{"arch": "convnext_v2", "model": "image classifier", "dataset": "procedural textures in two colours, tilted and lit", "train_examples": 195000, "image_size": 24, "crop_scale_min": 1, "horizontal_flip": true, "translate": 0.12, "targets": ["pattern colour"], "num_classes": 12, "isotropic": true, "norm": "layernorm", "activation": "squared_relu", "mlp_ratio": 2, "inner_norm": false, "drop_path": 0.15, "patch_size": [4, 4], "conv_stem": false, "layers": 12, "width": 384, "kernel_size": 7, "loss": "binary_cross_entropy", "init": "kaiming_normal", "residual_init": "none", "optimizer": "adamw", "lr": 0.0012, "beta1": 0.95, "beta2": 0.999, "eps": 1e-10, "steps": 40000, "batch_size": 256, "epochs": 52.5, "lr_schedule": "linear", "final_lr_fraction": 0.01, "warmup_steps": 1200, "weight_decay": 0.1}
Rows from block 2 of a small image classifier, named by matrix and row number. Rows with one number belong to one neuron. Each number is 500 + 40 x the weight over its row's rms, rounded and kept within 0 to 999. All counts start at 0. Numbers have three digits each.
After each neuron's rows are labels from the 100 images, of 14848, where the neuron reaches its highest value: "strongest on" is what is common among them; "patch colour" is the nearest of a few named colours to the mean colour under the peak. Only what is clearly more common there than usual is listed. The data: procedural textures in two colours, tilted and lit.
# fc1: MLP up (model.blocks.2.mlp.fc1.weight, 768x384), inputs 154-230
# fc2: MLP down (model.blocks.2.mlp.fc2.weight, 384x768, transposed), outputs 154-230

fc1.496:478495516489451482430491470430486506509477506497585566497535538539573476556441469515471444494477543524520519521561519500507486489507525454457527517543538521489545467559435499518463525499499510477514477410503528507556446483443454476
fc2.496:480588547532489523591526453582453481435501482514544515527482459487484496461442515468500538472489491490534484507469475515450530497481598505549484496480527470488444550503499484441528500418408503561515508512541528473465505529506508489
strongest on: grey; pattern colour: grey; orange; ground colour: orange
patch colour: orange

fc1.405:553435525456550479481488470531510530548454537483442505484520448464429425535508488525506497498517439451517442557502437481527556528470447534565474497409414503497444477564468499517548555495487522549620508531506489578514464524485565517
fc2.405:487516465546465491519532493514523451574534549506547484511540518508492512527398534515475473587498461604508495402479537504554601466517436543454483489532530546488538462488565441541486464523542454432529478521455405496468529499554471469
strongest on: purple; pattern colour: purple; brown; ground colour: brown
patch colour: brown

fc1.411:456524519435514480481469512412575447472515447464461549497482432473529454470502537445507493481473524523489538525537552497462524536495545532539448506503508519483551477447502480468492538485522542449452462456512543528531465483510528557
fc2.411:531531518486492544560522504507535452524535484538544532515472495462502530528406482450514480565493483574573511433498558515443471479525399546518445496544542512499479471495545445554466459488538475463516474533428485543492544480535502559
strongest on: teal; ground colour: teal; green; ground colour: green
patch colour: green

fc1.287:453510558479572489450526469522450540515542528518570473582515590492479455511513507467627461513530600472560404483519445504540427435500524490416507516519471529506541425544461521513464545517523494395577485514509494445454579520497546461
fc2.287:491472504550490491524454481504518507509575519512574517457482475465434560486504521480578510498452473504470497508476460647496507498522529507496454483513509471485494444522436531512495425488475443514509513488538495463502506473523484511
strongest on: yellow; brown; pattern colour: yellow; ground colour: brown
patch colour: brown

fc1.560:524468465504493542440504471428454545503572497412446479491495556490531484536476519479572489505522544483464460473573499495473521459432545549559491563514506536512498489447464481498499455535606447460510486512515523516503462505522508531
fc2.560:480547496502481471483555521490509527565485461483488544530527496484524501495437546478459471471487523529506503477441551440471459548492454570485468499527487452528576589469504481566435477521592577483519485532500477443498511458525507457
strongest on: purple; pattern colour: purple; brown; ground colour: brown
patch colour: purple

fc1.130:504461515517533553514526541496594581452532488504506486472522566527505530553487447509538490500528487441514490575569398479562555504524533566658507562525478557531462509516483470469476495496495490560527492522468478520497456534540524488
fc2.130:524475551518591557561534533481480474471528507450556597449493487558464460497504445512462465446460480458524399606509456546480493560473489422514529489559483523473471477502493475461481458527491459461521529594530435561444538436475502471
strongest on: black; pink; pattern colour: black
patch colour: pink

fc1.416:485540497500421556539516496456533531481464540484560495444513468503484503499476469550471548472452534480537424503499515537526479550570468460459498511484440506490537444492500522528563447539562564477583416587591482436489548435373480524
fc2.416:426560494566497514509492523528544514437526503493500537517484445488482512487520463556497489497460516433520446526531485499500576473446609450545551451512468449573529577576487501412541484518420518543531537508493504486546538532536534483
strongest on: green; pattern colour: green; teal; ground colour: teal
patch colour: green

fc1.30:447510489533513453503514521479470501525479499470491555475584499528520505391468520425470473495545553549521433440459484567426469488486550496520573535525552533526530502464379528469447552517454509613473542442486536508527501475456508472
fc2.30:517422417511582458513513498463511515581494488474505492446477510446524564520531579455512546469456507489417510518456495552461525446478465474511539458473506441452513434481462553523467448465572563477448486557483523491514508491490522435
strongest on: grey; white; pattern colour: grey; ground colour: white
patch colour: grey; pink

fc1.509:532478531531560473467490543468495501524506539472469510550468513531561462427508504440523484565523462505511534444589551473497512447485558488476505503542542451511515477491441584472475501535552424425501473512580503554527421507452484439
fc2.509:504504479527520453544543545513492523508511520445503479515461529500484456528553533468431565535474524458463484587465466466503513544436490505429538489486538473518490596527394503485485493517585561471520493522513496414490536541445520443
strongest on: green; pattern colour: green; orange; ground colour: orange
patch colour: yellow

fc1.332:520538491475539500433498421527491494470515529480522491469498523491498506580601560484592516473467527429572443576540552477549519513466502453591512527456496494517517499531399461521489420501504509532617515431523504543497550440418512474
fc2.332:536525600560556490469554545564474435516480481510504488528551533509511551560481506549548536478453508541541452561470537495442483507495432550497470504492535456504474512453500468536487459449556452477497518524466490529480518505467456502
strongest on: brown; ground colour: brown; orange; pattern colour: orange
patch colour: brown

fc1.337:487497523467457521418471463552510489513559483503503497478580474526500473554517548524432432537456513505544404516576463480497477491525509487569474506463544512494565483525484461480491527481509493373511466471463517526481512484550489436
fc2.337:520516544527515525496527530477475551575551537509507499489514487457522551533427544495527543499543450521468462507495546586438490480511431513529408556543503496438552460533513448525492491462484443504467415509424535515447490441457423531
strongest on: blue; ground colour: blue; red; pattern colour: red
patch colour: purple

fc1.460:595461544575512593505519469520579560521507505481462491499568472487488469532529520472560507480511524465547446499446572413549497564513462538492516598446484532431448493532411455511498456470528502492460537535522449507508448469521530446
fc2.460:465481554499503499539480504478472443482561511454474584511482554569433485494469466517530422488491423490543515512497515486501511555565527483462457576449497509473499438401537507447502490477469539498452476595471476548473516475476488514
strongest on: blue; pattern colour: blue; black; ground colour: black
patch colour: brown; black

fc1.91:526501580437535500475398544457469459497442538465462583512529514536510486497481540452432523524519505513524397539626513530525495484548438497448524529523567514509572504381459511520495527492490474513546463551478542488538504511501488487
fc2.91:504470563458459452497567487499484477468521532428522430537500464521526517469514484493533518458546467519492520511461527552451431560496541576517457510555505431492540503503477525543516540448455473560443434539495548458567477519503465559
strongest on: red; ground colour: red; orange; black
patch colour: red; black

fc1.347:541469571512510510442513465521494476501524486474484459510526482500450478590474542535483483485506565482560448512609469499504512559397500476562550528528489530493464483515438441477472396480509446501610459519508464495506496520524492461
fc2.347:531492458504499541484506441513527541529529517479578517483478578510483449541509487501485498496472482495507459497543499463494542566478517478455524488566464496500515535463509495481520491471530531457477531488441506488544543527553449452
strongest on: crumpled; orange; brown; black
patch colour: brown

fc1.542:519397466525450530398431452451447500443556437545494443499531557558557507422438523563515513473500526513428440488527497459482506496566546427503485543565512484468487545496420485494508459498490484418544505506420538516579466542490511516
fc2.542:530555531497516475445516512514487494549475504502483513511499538535509427580397485451525516519607487587525468484534499505518497507480474572400523510522558508475489519562482449580485473520574480466555394498421531548523541433512465489
strongest on: red; ground colour: red; pink; pattern colour: pink
patch colour: pink; red

fc1.409:502515475472539497503520477508453448510520559478554577532499512478437524435433467431560538563524471468461505451430441520486454528533569475536485489414555407473461556454489507517553551517506491544475517465548567467487534489482478535
fc2.409:517466478484509446531528499541545504505460510499467470440499590549426484518525498450455533526501442491399441486485505493491490582469478517493531484477475515443489468486464535497485552494534451449520456503547535560487522477483490451
strongest on: orange; ground colour: orange; blue; pattern colour: blue
patch colour: orange

fc1.326:484489535557517495464513462546469510519452506495500571512519502564493521490531598480572479506476569472509579562511505564471454502491470509484555494545521542510615520519377489512506474499593572535515536578496506440520477443470523526
fc2.326:521479522518526423468554538523551521494489522518490495506519515499472517533539558505502513537449535477461518558425484437455501469542455650522453499514470437453521478440446541587518513545561494494515457534522529471513541540491481488
strongest on: green; pattern colour: green
patch colour: green

fc1.516:557500488540454521503546485520596504475497405554455595471564515484500482534509502463504580475536551492473404508523497530512508544507504494557551502442543518496463521573504461509502494493544454473495471539474454492475438530461527527
fc2.516:507482497440475477451512498392444514458447510521522529473421507512494515529555490539430466470529572461528535514523513483503415433457586511522477498511512476560485518450526528539491475496467496461473495465447527520489508484502531503
strongest on: blue; pattern colour: blue; black; ground colour: teal
patch colour: blue

fc1.185:515527424487519545529467523509528578408469503506563484509526541496467405480447538496514552454536532478536390501471479565484519493499562529511465573486509466498490471481493587445452513504507510522588434477541490480510512493331505535
fc2.185:488489500561480458536493538539540484463507554502511528494577474491479517508484463547590521495469471449527500551545530493536608486485545467499501546517524487470479499500508502397568483535452460569494522475465482505462519562539533455
strongest on: pattern colour: green; ground colour: black; pattern colour: white
patch colour: green

fc1.366:574484529493474563468476500519499511512492495456591510449499457487441535540515508488543558504495465509488466416548477519496588459471440519446534532482502501518597542499475563520523542584503470491540506552505501558537528499394537518
fc2.366:516524440499484459591521443496535579479570428442476525481534450503528428477499545472528457533500440511540471476497518473507554469543422445438459431544584501458597412439557491475529479518514432505481461482515438487507511534424455423
strongest on: white; pattern colour: white; ground colour: black; ground colour: purple
patch colour: blue

fc1.630:508432468477529468526491460566457571432545435556490432544484460492455441534497518442549463486468482492490469435487483526482530484470507630573484449518399505507496524527514496475494585497483510478582477527518513448494522432462564535
fc2.630:515478528525451486520467529477500524504560553524508506471564488442529567457461481527521537576528499557533536475507510493528593476447469506524485495579591470495466486512575468470489447553525537550541507513486484489423495507476530510
strongest on: pink; pattern colour: pink; brown; ground colour: brown
patch colour: pink

fc1.81:494509567445472509566468485524468527413472502515465549586479505466452522450529534524482481509481464499447528495559530512403542537460484504575504516534498517539534548487468503494460567459450549491557525519491555479473587489532510519
fc2.81:489512547535471437551553548495535481412479526521470495347523510524480519503475469509541513492486532519528523487492445482465501458510505531563496533476478423553481508467486520499513480475451535517501542526487445415444480434548524576
strongest on: crumpled; blue; pattern colour: blue
patch colour: blue

fc1.301:452463525523557595481462413478549611460495452535481536475477531489453515498485424444520544467478528526483496491431519492479489473505533490534476533484486480514476530472481492497577573560624449501551489529479549487496510476466582499
fc2.301:463505460571504474457594526492458454448520508546509538538502447478469490550454510449429453450515540512495485527555524483469525480528506495496518444424458454497553486528483581551546545522452585469494511477429456459498512565500552516
strongest on: purple; blue; pattern colour: purple; ground colour: blue
patch colour: blue

fc1.688:534494495459535452500519527450444470560465504476558464480512479455381505521522470511498536498481481468562489533479451480505530522541514616469493497480441521509488504495464520500501516514523443545545444434546478512476550498448537475
fc2.688:514567507505517460526558486523539491516507508551381523465523520497459422518463442473506466558497494535500457451504484469485518523491464585577494517477466479493433507455485499548480440470513487492577447529482508471516515497438525559
strongest on: purple; pattern colour: purple; red; ground colour: red
patch colour: red

fc1.421:547502471545514520551524485496501550481509480550526600560514484571536507473436502511537486443495501488389509418596534510447528502440537468577533529545515484517547476464471503498521555472522474505531523501536496465471545510461461567
fc2.421:480443550504500502498548444518536507533493473516464536525470479464493515522508492499467487471546523519476489527504417578463383532490518498457462449524463505480527551530434559585461484493574579465484512589398510503511433492488566479
strongest on: black; ground colour: black; purple; pattern colour: purple
patch colour: black

fc1.673:461485473532539451567466526429448515566439501512454519479521488415502401414486506458437544504477475484488458454570571496429504548521502479468498471467511460496520568508485542505521595545540518509434477447478544521576470386489569497
fc2.673:484555598486558484514502507470474503511468523453550462539519458476493589491467495483502544474537543544455485512466484503467460442416500535476472444532468440541470533502521528630494484473529476426493493411507519493477475490465497486
strongest on: white; grey; pattern colour: white; ground colour: white
patch colour: grey; pink

fc1.15:504511443472442517531521477563459480479495501550467526497408450456455561484494444489442536485440483471441558496519481486463481475525480485492489466481576452531446593489461464498510546516506495481464552535524523525575588407428541514
fc2.15:496542504560487410546489491514514499476528509516474518410575519485453494480498490442499469546410485485459522444537483444491531485543425482496516475485548518508479436469489562470517509514503563511545494448497498488548524536461538489
strongest on: orange; brown; pattern colour: orange; ground colour: orange
patch colour: orange

fc1.513:499468525467545523496491504514440534443519472455548510504558547498536534527495571496494515474479528388549453554462431516503537560449517566640525543506447490487470497405412468492495536492468476580546472528490515500518606540466484498
fc2.513:522556514583506545485502474474554557505530492492540500479496444423536570444478539471518534462503473495523463548410516561452523462477466446493423467558467465549546535510403523485538467454445533549548497523596480464567489517505478447
strongest on: grey; brown; black; pattern colour: grey
patch colour: brown

fc1.659:491515437441568455469470541492505499497464496442483571477476549461559459508572479494474487473439524496474455503570510558459481535489534512572515496449539522464507589540439463480492572476538488534461532521557503541513443443490503482
fc2.659:516512575447495478530427476506500419512503567463540447577540464543539479458486554504492504554513520535524478460412538533596590492519430494502474471477516500491532518456478490439466483480473511505579456551476488466600476466491501539
strongest on: grey; ground colour: grey; white; wood
patch colour: grey

fc1.432:456470581491453539512449523524583525496501450502489495469487538486529448477508513514485569503444641468575460458582584506467517493625527516437498550509468520491517474551464449508466524515513475424534451402440498459518452468486506473
fc2.432:483493520472467497555570486519449510553517519478553434461534509545466508516418511533487555525553479533494523499539459544494484523454493560557517514541519509465461462549513521537452517495567514426479456474481501515473498469486477527
strongest on: purple; pattern colour: purple; teal; ground colour: teal
patch colour: green; blue

fc1.3:455479462576520480537449516487497539528442471519455550460525483485517506403461455445468543521477515588499505437575538516459406451528535488471513494523588453462571514578449546495544503499493465490467449458543544466539459439491530469
fc2.3:455511455492436489441417535512500519416475533465509487456484505515487552496523463522396503482455539412508508561473520494481561486548483422508518497523414464554455505532499527438511474510462509531506518578525440567510520475440468454
strongest on: green; pattern colour: green; ground colour: purple; pattern colour: teal
patch colour: grey

fc1.762:526451513493503456558468423489533452499464471489506539473579509489456519471529455435493493484438539581413475502457470561482484564503473477569559565472461512480597462521503561477509471527554523508510460442571557453485485535528527500
fc2.762:540507534533497460455518485528431480501484545493478422571474517527488513491509480496539537500547487485456480473446541497471492430438475518487523424526501508468485544486449536553555637484484523500527526502489462488588502555496480493
strongest on: green; pattern colour: green; ground colour: grey; pattern colour: black
patch colour: green

fc1.189:470467447544486565445505465533490499520505484489578523443487535434444478506502532364538523475529500485435522496515533509463441520492541504578398536463470553509469519490391449517541536512568555515511519479496498430459551490555546498
fc2.189:512468625539492469484421539502502453479542506474501462547500465537471526504444508540446609475516513461483480522569489493523527493490530439534553564518477508455540493574495471438527522460499507532394508485451459462507506481515476503
strongest on: teal; green; pattern colour: teal; ground colour: green
patch colour: green

fc1.488:519480469482421516552519529481412527477493425525497495462522509480585488508476513446512567498463473545488523513471465452547487565465527543463455456453531530521555579475518556503550527543505501466481500525505524458466536485528497463
fc2.488:433496535510525546473598472535537514557471479503467507512408512480421521568489465479491620485563506479468466523493518540428417509496495508549504480476475470508492567519433492565455496470506529458508565449440435536478510491496468497
strongest on: yellow; ground colour: yellow; black; pattern colour: black
patch colour: orange; yellow

fc1.687:522469499513469477556504540467461506446481486442551572469562549445543361428497515412507475483505500487508426441537528516383527504468507517498553503528556534509515547440360557545489539485452493568515488507523545545504531463433513465
fc2.687:465516483586497532505463497423493480543499518432516475551489484472459505504547503535547495452551480477491523561445501610423510474517470411636463451470448461461548428437432525491536418439531502528487492525498466584539566529499454487
strongest on: white; ground colour: white; grey; pattern colour: white
patch colour: grey; pink

fc1.175:443465490538515493445519553533418497543447419494427503442535401525490430485563488490561474481501453460503537504495564476430511504553497447487440462514566548514483492530510415487519489503514493468474507516512485447524401504495566501
fc2.175:501536594517509539512436515442486557497521485481487453500491492496499533484471585534406608509516550512535517490535480484485478474483543492541511458518549528544506488476542493520512519507489468472459466569481471458400455451511504424
strongest on: grey; ground colour: grey; pink; pattern colour: pink
patch colour: grey; pink

fc1.166:492475515563497561563511432477510457477545471496549529557433549433525534482487435471542531570483472515462477537483534495434493428524537526481476486591543488523517516438413431483558532541547516472452545504433535492531502427468520519
fc2.166:506540580543532508466508445457515429444482503481529523454549444524481568446503499552480541515484499522577486492498480476494505483469426466536502461536519488495535464466546536433518457512521511438531483532538505523435484519457495468
strongest on: grey; pink; white; ground colour: pink
patch colour: pink

fc1.45:545490520470554506485496481490497570523502554505471526517509502408482477500490539511572544517509530451507525495491460453515543533470474482548488553438460513480444507546361499470509590529522537565556518564506488540542484500467543511
fc2.45:472536492514468528482457502473523491559536524472541445495518500482475491526426460484431490569476481501534486519502528555484526527483461444525522521480464441423521484492507492505439491480593504455540518472554419498449564481468488503
strongest on: purple; pattern colour: purple; red; ground colour: red
patch colour: red

fc1.547:507510455598572464475464538508450457547431525475524530519616530426451482486542551449560549463537530523490459516550473485462439551543508504456434467476562498526441517500504492468528530515552512486469526518483502475532453490536554448
fc2.547:522557517516529521484554473473483501487426507467468508524469511514530553542498527559573536472493507509437489528514416452471471511510556535464549520552523528569445557484494530565515527516521486437463486503473486498499427495493480467
strongest on: pink; pattern colour: pink; grey; ground colour: grey
patch colour: purple

fc1.38:444411531562558530548524515496508526459449449504534532545512526518453552486514510503591553513530574466480570540467505524442452570561464574455564575481551424463486547501416518530457518506564546534450578511583547481530522495468549529
fc2.38:452469480493482496459435488547524465519423478478477445515518530525449598448475491525541519519514515512473468492509552504553520485553487468487526557469467502484587407533519449546510447585562469418507513553567439477499478464484500447
strongest on: green; pattern colour: green; red; ground colour: red
patch colour: brown; green

fc1.80:554480551499479591508543484401476496538505462474515478525502444399395494531538462444478465554544504488586470498477530460453412504461505482632495559508503508501476575525502555484531474517512520510482510437503470522505516523443542506
fc2.80:498495491465467561417477515479444496491450451474459420499477498494525460444578584507490490429536554489515511560409487484505427515479554482483491458486418496510466577510524574563546511544517525481499549477559589456567443533557539519
strongest on: red; pattern colour: red; ground colour: purple; pattern colour: black
patch colour: red

fc1.295:496464460513505579497492553495450481506493550436479550508487503398417502535483477487522513525499562472452496487539543563484499447475498548485509475504504469453504476406490506544557514477479542522502408456494524470447542439398506572
fc2.295:527519481464514587540565540536542489465510460576539464489510489522444504441451530495469432530513529520513475470431464460441489527522487522531522480552470492499498582514486505501560437508502536455536465614536568549506486497494523517
strongest on: red; ground colour: red; ground colour: pink; pattern colour: black
patch colour: red

fc1.524:505403475525621470495426454511476574510508434432503484497458520480568484515427515412550520497518510505462516490460464470492533525515526493520494514533504595489502532491466542516525513508518586527560521525439545602457491591562469522
fc2.524:466527510521480558462440545479475564523502460527524488448486446439498516456508500499556519501504524560521547471592554510446473474504464558590457504503445449523549508533580492550472479540524492556567484513521584415481558487478557510
strongest on: white; pattern colour: white; brown; ground colour: brown
patch colour: pink

fc1.258:529540536425529485510504463461533553462450502499431503510571491516529463467498524548456512487438551536518457464533564465437517514482524513512471517459458487496532458493491446480508579512558474457549485498466536448508565508506502482
fc2.258:545480507450484416538586469525511489527531548522487603469465490549465491567524573500499508490521497485408555488420482511454506476540514620547451508477526462522440410497447485562438501510495519482456445525470474511567505481521500508
strongest on: blue; pattern colour: blue; teal; ground colour: teal
patch colour: blue

fc1.343:496331416552560494417435474504422567492522492452502479503466551589534383432524456519442496496504514521497530493521538542508493499463507547465486541538462509510564521451464542499505524494488550417570554537530549538499479523528442524
fc2.343:454546471501448492443450573487487584563574525469485514452528434437458495479443484451500539551454461597504568480513539542514533453522356524488458512506523489495560469563521404534470498502518467534498463486488449555473499495481519491
strongest on: pink; pattern colour: pink; brown; ground colour: brown
patch colour: red

fc1.145:525467456451510457484478375526483512434479494509476527512481494502580559507475510444517516492463490567479457450462491538532556424442494460516565536489453473473494541523493485531515481546556416469490515495514484527454477442506429506
fc2.145:510530456469491466483567507513483541526495503514478525513527573539559454521447492439568557518419503483463493473397447398563493473473446559477518447525504531591521528452437524531490485487514548517516502498515516444543448554506511484
strongest on: yellow; pattern colour: yellow; orange; ground colour: orange
patch colour: orange

fc1.686:608531509472579518513512474408484553541559501489476500558494443464450471429505436445543461536526484504519485509469549502380449417490486466572490546526519488482497524481524448484471428502484588451503533480555513489482457480518482489
fc2.686:466537510527432550443479435543513487523517476466483476437422524506476553530489452452568506421489485514546482520490509530421454538488500423523439456474456490486455521495496563572487496453557494446509561507514555512531528498531479495
strongest on: orange; ground colour: orange; red; pattern colour: red
patch colour: red

fc1.307:578498556452497500450505520481562504506531497553587525592458505500507523483521446490526472530489500531482529409471394501508449488572548467591473497532487438469501534547477499463511490494492445447531481567538445495510491520537527471
fc2.307:415548470535498503480473493449502504521511474505527501494574500514524484545574494468572499577550516474556491484460522515536514446493482487596540483485424499471598544460450475483473518401491552552537488422503526461545502528519473484
strongest on: crumpled; green; teal; pattern colour: teal
patch colour: brown

fc1.240:541496446537550483495487513485472477542444540518513552505486538420573543577471469478536606516524545462521371543470427522472503513469506613509509560471512474489474422474483436512542441550519481520510485505469501468537514485529475472
fc2.240:459510437485471473420480564468509553582478444553489490472539532476479431524476423463498526563465538501515509452475478427466445486521450559568471548452502452463612555486465494567474469527596584500570511440473506441471577499477489515
strongest on: purple; pattern colour: purple; pink; pattern colour: pink
patch colour: pink

fc1.249:524500483493520500539450531518481536512506474460524467526541550460421462524533472548546525466521531466512408429453490526452511493489512553524452489498429536466527478525466574444420544502492531521633512504450545510558486529470545465
fc2.249:464579456521483480520610478524556465552521505477455521519527511503431481538428477437538487538468475546560439497453543521517472510531433484524443487478491499485551505473504482528413481478551432477517499477453441472453483534536443523
strongest on: teal; pattern colour: teal; green; ground colour: green
patch colour: green

fc1.317:539510521567485506576475539494459477542438564546551606520514469469441518450480442505466497456485500600475460435488463504526487490521548467506456552491512474496521472551519553516466469481488592578544470478534533516494556478472555533
fc2.317:529480552621541465573513487495464468522497498491522462548512424435472508530517458549559529468503514448429514558440485566472513488529517462549464548551471448499557525503408497436486579528444502598475492472467506538597475502489512504
strongest on: yellow; ground colour: yellow; ground colour: green
patch colour: green; yellow

fc1.537:489440433486480512565512510498456569488520496537510480509484482476507579506547566515514523478541472506396465536472456525501555469416496498475606584604488482519493500547512543487502463514454513535520497517514558503481518514487506604
fc2.537:503536510499520464504529447531513428491538536497559554532555450468485472548420453466506483502592452487482487513485543472492528481495483557558477483537524439471513523502449468488488470508539511545473433484475505465577448458462463530
strongest on: ground colour: red; ground colour: black; ground colour: brown
patch colour: brown

fc1.471:490465489444527468513530527503448477467484421471477452478501541463531528537488501501519509474497415531412482463470436539505490496498545516513535491498481508495522598542471520484509511511489467484456537507470498524471547427490491525
fc2.471:403486491440475475546510453531504519537563535536507602504554519465426481548438499465527490494539499547467515485506502461552454505538523566552458510526560469469523457504496481575445464490558508466458411510452455463525475470494454511
strongest on: white; black; pattern colour: white; ground colour: white
patch colour: grey

fc1.368:444329448511559508541429493440410513459503470465441489499495504443568529533527529467517522507437466546447487477464521523526528465445491527474516479534427458517566469494522555499576480473490531536468470548457519549484553446479547583
fc2.368:494563531496474514463499592489476558502525486497480539461529446397537523510472489502537534518467533546545564485518481507537520425521444527504477521531594493539509576530544475518486467517475520565562503466470516453526476493513550514
strongest on: brown; pink; pattern colour: pink; ground colour: brown
patch colour: brown